config.yaml
encoder_arch: "quartznet"
model: "encoder-decoder audio transcriber"
dataset: "short made-up English sentences, spoken by a formant synthesiser in many voices"
train_examples: 26041
gain_aug_db: 10
time_shift_ms: 50
n_mels: 80
hop_length: 160
input: "log_mel"
spec_augment: true
win_length: 400
tokenizer: "word"
vocab_size: 155
encoder_norm: "batchnorm"
encoder_activation: "gelu"
encoder_drop_path: 0.05
encoder_depths: [2, 3, 3]
encoder_kernel_size: 9
encoder_stem: "single"
encoder_widths: [96, 112, 144]
fusion: "prefix"
decoder_width: 320
decoder_layers: 8
decoder_norm: "rmsnorm"
decoder_norm_position: "pre"
decoder_activation: "gelu"
decoder_mlp_ratio: 4
decoder_head_dim: 64
decoder_fused_qkv: true
decoder_bias: "all"
decoder_qk_norm: false
decoder_parallel_block: false
decoder_inner_norm: false
decoder_drop_path: 0.05
decoder_positions: "learned"
decoder_prefix_bidirectional: true
decoder_connector: "linear"
decoder_tie_embeddings: false
init: "xavier_uniform"
residual_init: "zero_last"
optimizer: "muon"
muon_scale: "original"
lr: 0.021
momentum: 0.95
nesterov: true
orthogonalizer: "newton_schulz_5"
adamw_lr_other_params: 0.0014
grad_clip: 0.5
steps: 9200
batch_size: 96
epochs: 33.9
lr_schedule: "step"
warmup_steps: 460
weight_decay: 0.008
adamw_weight_decay_other_params: 0
Rows from block 3 of the text decoder, named by matrix and row number. Rows with one number belong to one attention dimension. Each number is 50 + 10 x the weight over its row's rms, rounded and kept within 0 to 99. All counts start at 0. After the name is the row's rms in percent of the matrix's.
# q: attention query, key and value (stacked) (decoder.blocks.3.attn.qkv.weight, 960x320, the q third), inputs 192-255
# k: attention query, key and value (stacked) (decoder.blocks.3.attn.qkv.weight, 960x320, the k third), inputs 192-255
q.196 101:35 53 58 66 44 52 52 47 68 48 50 49 40 38 59 21 54 64 38 52 48 44 49 62 38 45 65 51 44 52 59 43 47 42 49 27 45 59 49 47 36 44 57 49 50 47 62 49 64 50 57 44 49 47 44 49 48 43 38 56 31 45 46 38
q.197 089:50 39 52 43 46 52 49 39 28 40 44 70 62 72 58 56 44 42 49 43 54 43 51 43 64 45 33 58 60 51 55 48 57 56 56 56 48 64 34 62 46 53 29 42 42 35 57 50 53 50 50 42 63 58 22 50 48 61 50 42 46 44 52 58
q.198 096:43 43 54 54 76 25 58 40 50 62 48 35 47 43 62 43 49 42 64 45 43 51 53 56 43 54 44 44 57 42 58 52 61 54 55 48 35 43 50 53 35 49 61 64 52 54 47 54 32 44 60 27 53 43 53 57 63 50 58 52 36 55 50 51
q.199 095:47 40 59 64 48 52 51 44 65 46 57 54 43 50 54 50 37 51 43 61 63 61 50 50 55 62 56 39 46 36 54 52 48 64 49 74 39 27 63 59 47 47 51 56 56 25 48 47 53 56 47 64 65 35 41 39 55 53 38 36 39 60 53 60
q.200 100:52 51 57 43 50 50 55 25 53 53 46 59 48 41 56 43 48 51 48 40 44 46 66 41 33 65 71 30 52 63 39 51 57 37 67 54 52 59 54 47 52 32 35 32 43 46 58 42 54 55 61 55 61 51 52 74 55 49 77 54 58 62 54 22
q.201 098:44 52 53 45 67 72 52 54 52 46 53 71 67 52 55 56 54 51 52 62 57 54 61 46 39 73 66 48 39 52 60 36 59 65 52 54 46 55 53 63 52 60 43 32 50 57 57 46 61 60 54 52 34 30 48 51 51 46 45 53 48 42 30 33
q.202 090:57 66 61 38 46 58 35 43 57 33 63 46 41 48 64 35 59 60 46 46 54 44 40 68 71 55 56 34 51 39 46 68 43 53 53 42 47 64 44 51 53 43 58 73 63 53 61 63 33 55 64 52 44 40 64 50 47 37 45 53 15 41 31 35
q.203 104:44 49 38 43 67 43 67 71 48 56 48 49 46 46 38 54 31 30 55 46 71 56 54 34 37 53 58 33 47 43 43 44 51 64 34 60 37 41 45 72 46 61 44 48 42 34 54 53 40 44 44 51 62 46 43 60 43 75 56 47 49 52 46 62
q.204 106:46 41 38 51 42 52 56 57 34 64 34 63 53 53 66 44 49 68 42 54 45 60 51 60 60 41 58 66 60 58 57 51 59 48 53 53 62 56 46 48 25 52 77 41 55 49 38 35 44 38 59 45 37 44 50 47 50 56 36 44 42 53 42 51
q.205 102:54 59 67 50 47 44 52 37 46 50 60 46 46 48 67 53 43 46 52 44 36 41 59 33 32 49 34 34 51 40 51 47 65 57 63 42 72 43 49 48 54 64 68 64 57 69 51 51 43 65 43 62 50 59 52 58 42 34 95 57 47 40 67 30
q.206 096:38 40 59 47 39 67 41 50 40 32 50 41 59 44 38 31 40 52 54 49 55 45 66 55 67 65 63 65 46 57 36 52 72 39 49 42 39 32 35 57 44 42 32 38 44 64 42 36 53 47 36 45 33 53 68 57 59 40 62 63 38 40 60 43
q.207 098:38 53 56 50 47 58 33 45 49 56 57 59 58 54 44 22 59 59 56 65 53 53 34 64 62 39 55 55 44 61 62 30 51 61 47 56 47 49 49 40 38 56 49 49 50 45 49 67 41 54 42 43 59 46 44 47 58 47 53 52 48 52 43 25
q.208 094:58 30 17 40 57 39 44 32 48 40 61 52 54 44 47 54 52 60 46 38 34 48 44 44 38 53 60 45 66 60 44 48 37 55 47 53 53 61 45 48 41 45 58 70 58 60 51 43 47 72 50 58 50 64 56 60 40 62 49 43 64 50 30 45
q.209 097:67 46 42 51 41 25 62 55 55 35 55 54 59 59 64 45 45 48 41 35 40 42 57 42 56 55 52 63 53 67 74 46 51 48 52 46 58 65 33 37 57 38 55 39 54 78 45 53 33 57 55 55 45 58 56 49 54 56 53 43 82 62 65 48
q.210 104:61 58 35 35 60 51 45 58 52 56 77 46 43 60 62 41 49 58 47 59 63 63 60 52 33 36 71 47 55 51 41 35 37 60 58 35 38 57 64 61 54 42 54 49 68 50 64 32 62 39 52 55 33 53 48 54 59 52 56 60 39 47 58 61
q.211 093:61 41 41 45 49 55 66 30 59 50 52 41 60 50 57 62 45 37 61 45 59 63 39 66 43 58 42 40 66 56 44 35 52 58 37 45 39 47 58 50 45 33 71 63 26 56 60 42 54 52 73 51 64 52 39 55 58 44 43 53 51 46 52 70
q.212 108:52 22 53 34 51 58 51 57 50 57 71 34 45 61 46 66 40 44 55 42 38 50 51 39 51 45 55 32 52 37 30 51 50 58 40 61 54 52 65 24 45 44 71 50 46 43 45 49 39 48 47 44 37 60 48 43 35 47 39 56 41 59 46 47
q.213 110:66 47 26 36 49 51 70 36 65 51 53 65 43 35 32 59 46 31 37 55 41 40 66 58 50 65 46 54 65 67 56 36 61 47 57 57 60 56 53 59 52 46 58 52 38 55 55 71 61 62 57 40 47 50 68 52 50 53 44 46 53 44 43 67
q.214 107:52 60 49 62 66 50 49 36 46 50 44 52 45 54 75 42 47 48 52 60 59 54 55 43 29 64 66 34 42 38 70 48 45 32 63 63 39 23 46 67 51 42 74 59 59 48 42 51 58 57 49 62 38 29 34 57 42 56 52 35 50 55 35 37
q.215 100:54 46 65 45 46 65 46 42 61 44 51 56 70 60 44 45 49 55 56 65 32 51 54 51 54 48 58 42 54 46 50 44 48 62 47 45 27 68 47 43 36 48 39 36 62 63 53 49 53 58 29 47 62 42 29 56 43 38 65 67 46 50 27 41
q.216 099:43 63 51 52 66 45 55 59 57 55 45 43 58 54 49 47 59 50 36 66 46 58 41 54 65 45 43 53 53 39 53 70 60 48 49 70 44 56 29 57 51 60 53 34 28 29 50 42 56 49 32 53 59 04 52 46 56 27 62 61 32 53 49 55
q.217 103:41 41 41 54 42 60 46 49 45 63 53 54 56 43 29 46 56 45 41 49 61 34 48 66 67 44 45 56 57 72 50 42 66 23 66 54 41 57 32 44 56 59 47 51 53 62 49 46 56 35 52 54 56 55 64 51 46 63 55 48 31 40 62 55
q.218 098:31 51 61 58 36 41 50 42 49 54 52 51 32 19 41 56 52 52 39 52 46 41 64 30 57 54 53 46 45 52 52 55 46 56 45 67 54 69 42 42 58 44 50 35 32 56 49 46 65 59 62 48 55 51 31 43 54 49 53 63 52 48 60 38
k.196 103:48 51 60 60 60 74 46 48 66 70 50 54 59 52 34 55 45 46 51 56 64 54 50 39 63 35 42 37 63 44 38 60 56 54 41 47 78 46 63 69 55 68 40 49 68 45 58 23 45 55 45 45 59 41 50 56 57 45 59 73 53 44 62 35
k.197 092:49 47 49 48 73 48 36 59 43 55 58 46 52 54 50 39 73 47 46 44 37 59 47 67 47 58 49 59 50 51 54 47 60 44 61 59 66 50 40 45 49 45 58 49 72 51 39 51 36 43 30 62 45 52 38 61 41 56 50 50 74 63 38 61
k.198 100:65 35 59 49 12 42 60 50 45 62 45 51 39 44 52 43 45 49 49 28 52 45 48 58 61 47 39 42 54 41 48 52 61 40 41 52 56 53 65 57 70 57 42 43 48 44 49 67 44 48 20 43 65 51 52 64 37 60 56 62 40 40 55 48
k.199 095:64 57 45 60 47 48 50 46 47 46 54 50 48 38 57 51 42 57 63 45 42 45 52 63 61 42 43 49 58 47 47 44 60 38 49 60 38 38 44 25 37 45 50 41 59 61 41 59 42 53 37 60 50 63 62 61 31 51 50 53 57 47 49 66
k.200 097:54 59 48 51 45 42 60 37 47 48 50 44 43 43 56 45 63 53 42 59 57 59 34 53 62 52 55 57 55 33 30 52 58 53 58 53 59 62 46 43 63 51 54 49 55 48 50 46 39 58 51 77 33 45 38 35 33 53 57 35 51 51 42 62
k.201 099:43 54 53 49 43 61 56 37 52 46 60 25 61 47 54 45 52 31 48 55 44 48 60 29 64 50 47 52 61 63 54 54 51 49 39 25 47 67 57 53 48 35 59 36 33 62 65 49 73 59 56 53 44 50 58 41 54 37 46 45 55 45 59 37
k.202 095:44 57 45 55 56 58 61 63 44 53 59 40 38 38 29 53 54 47 56 55 52 51 59 37 50 48 60 38 46 35 70 72 58 29 46 53 46 57 54 65 61 44 64 52 51 53 57 53 52 35 51 45 40 40 52 42 56 50 59 33 74 46 60 63
k.203 100:44 42 45 56 54 48 46 54 54 52 58 35 59 45 46 60 40 26 60 51 58 52 50 49 34 56 32 51 44 66 50 66 70 52 51 48 46 62 49 56 53 51 60 38 48 52 53 64 61 46 32 66 60 55 54 53 54 40 55 66 52 59 54 55
k.204 110:56 55 43 46 42 69 48 46 57 56 44 40 32 59 51 40 37 45 58 60 40 38 46 47 34 47 49 45 50 43 50 58 46 65 51 50 58 48 32 56 59 44 52 34 51 35 60 44 42 48 34 40 48 56 31 56 68 55 56 60 52 57 55 47
k.205 107:46 23 59 34 46 48 51 46 47 51 58 50 42 38 64 47 43 56 39 53 43 50 54 46 54 57 71 58 53 39 51 62 45 54 51 59 40 40 64 57 58 46 66 53 35 59 50 53 68 38 61 45 67 41 50 54 45 53 61 45 44 43 40 29
k.206 097:54 53 52 43 70 49 37 76 59 60 66 40 57 47 52 56 53 41 68 48 50 30 37 61 42 46 47 49 54 55 58 38 73 51 42 54 44 46 58 56 58 58 59 49 37 63 63 51 51 59 51 56 50 53 63 66 42 45 49 39 35 58 38 21
k.207 094:63 45 50 60 46 56 40 51 56 54 56 41 54 68 45 56 60 39 41 62 44 62 55 36 48 70 59 37 59 64 77 70 61 55 62 43 63 56 54 38 54 46 52 52 42 34 63 51 47 53 54 61 39 48 66 66 43 51 47 48 54 45 26 44
k.208 094:66 47 60 51 48 47 78 40 63 61 36 59 52 40 47 39 52 56 46 42 57 40 40 44 58 40 69 46 44 47 57 63 54 44 36 53 61 60 58 43 54 54 47 54 57 42 48 55 66 52 55 54 43 45 43 45 30 68 55 34 46 52 67 36
k.209 097:47 38 60 48 81 52 44 42 42 48 43 68 55 41 44 53 69 40 38 56 51 54 37 50 63 70 60 51 43 45 32 64 45 61 48 70 46 40 51 52 63 62 68 57 65 42 53 44 39 64 52 55 64 66 28 41 51 60 34 57 30 45 48 48
k.210 096:40 40 62 40 74 41 61 52 46 56 39 48 49 59 34 52 46 38 61 53 52 54 47 45 57 48 49 43 51 43 49 57 40 46 29 40 62 44 49 51 32 45 61 28 44 52 34 75 46 49 58 55 55 37 46 37 22 37 46 62 57 53 70 38
k.211 095:50 40 53 60 28 35 46 48 33 59 44 68 44 79 35 49 43 34 74 49 48 41 49 57 55 50 52 31 56 22 56 48 41 42 36 48 65 60 74 38 55 61 49 41 53 43 58 45 55 48 41 42 44 52 44 44 42 58 50 62 31 47 58 46
k.212 102:48 51 59 48 38 67 50 40 44 45 49 53 56 36 53 41 44 42 49 35 52 31 56 39 49 47 59 55 60 60 51 41 61 62 69 52 43 56 48 63 56 56 59 47 45 40 50 40 58 58 35 40 55 60 54 52 84 56 49 55 46 53 58 27
k.213 105:43 48 40 42 51 43 65 27 45 56 58 52 31 46 61 63 70 62 38 50 55 47 32 58 53 39 40 50 41 49 53 57 42 56 32 41 49 65 50 21 53 51 65 52 64 22 54 45 56 60 68 48 66 48 49 34 63 43 37 48 48 43 58 52
k.214 109:66 37 64 50 56 58 52 63 61 47 57 43 49 35 52 59 54 58 46 59 50 51 54 48 63 49 43 43 54 49 42 36 49 51 44 49 53 36 45 74 34 57 58 50 60 69 50 64 48 58 45 64 51 42 38 59 36 58 42 57 38 46 61 58
k.215 103:43 34 52 59 50 52 50 48 50 45 58 52 44 60 56 67 55 68 52 57 58 61 65 39 55 53 52 54 48 43 54 61 45 57 54 38 67 54 50 36 37 49 37 73 48 40 43 45 66 44 54 64 43 50 53 32 38 55 48 42 34 55 51 47
k.216 099:57 60 51 58 29 64 54 60 64 67 55 41 38 49 45 54 54 45 48 68 47 50 51 41 54 76 49 51 52 49 57 39 50 44 50 48 46 42 60 52 56 51 31 33 51 42 68 56 56 57 44 43 50 43 54 61 35 64 44 59 71 54 46 49
k.217 108:51 48 60 39 69 56 56 79 62 79 40 48 42 30 44 64 36 63 64 49 61 53 48 41 46 47 56 77 56 47 68 52 41 46 46 53 48 39 47 56 42 51 58 55 35 34 60 55 57 50 37 77 58 54 46 75 55 40 45 56 28 54 47 60
k.218 105:61 39 53 40 32 61 54 54 62 48 40 42 46 46 42 65 56 55 60 54 54 33 38 44 73 56 46 56 45 44 51 45 61 52 68 64 46 40 47 55 38 57 38 53 58 36 41 36 33 66 25 61 61 44 45 49 23 51 39 52 53 41 48 53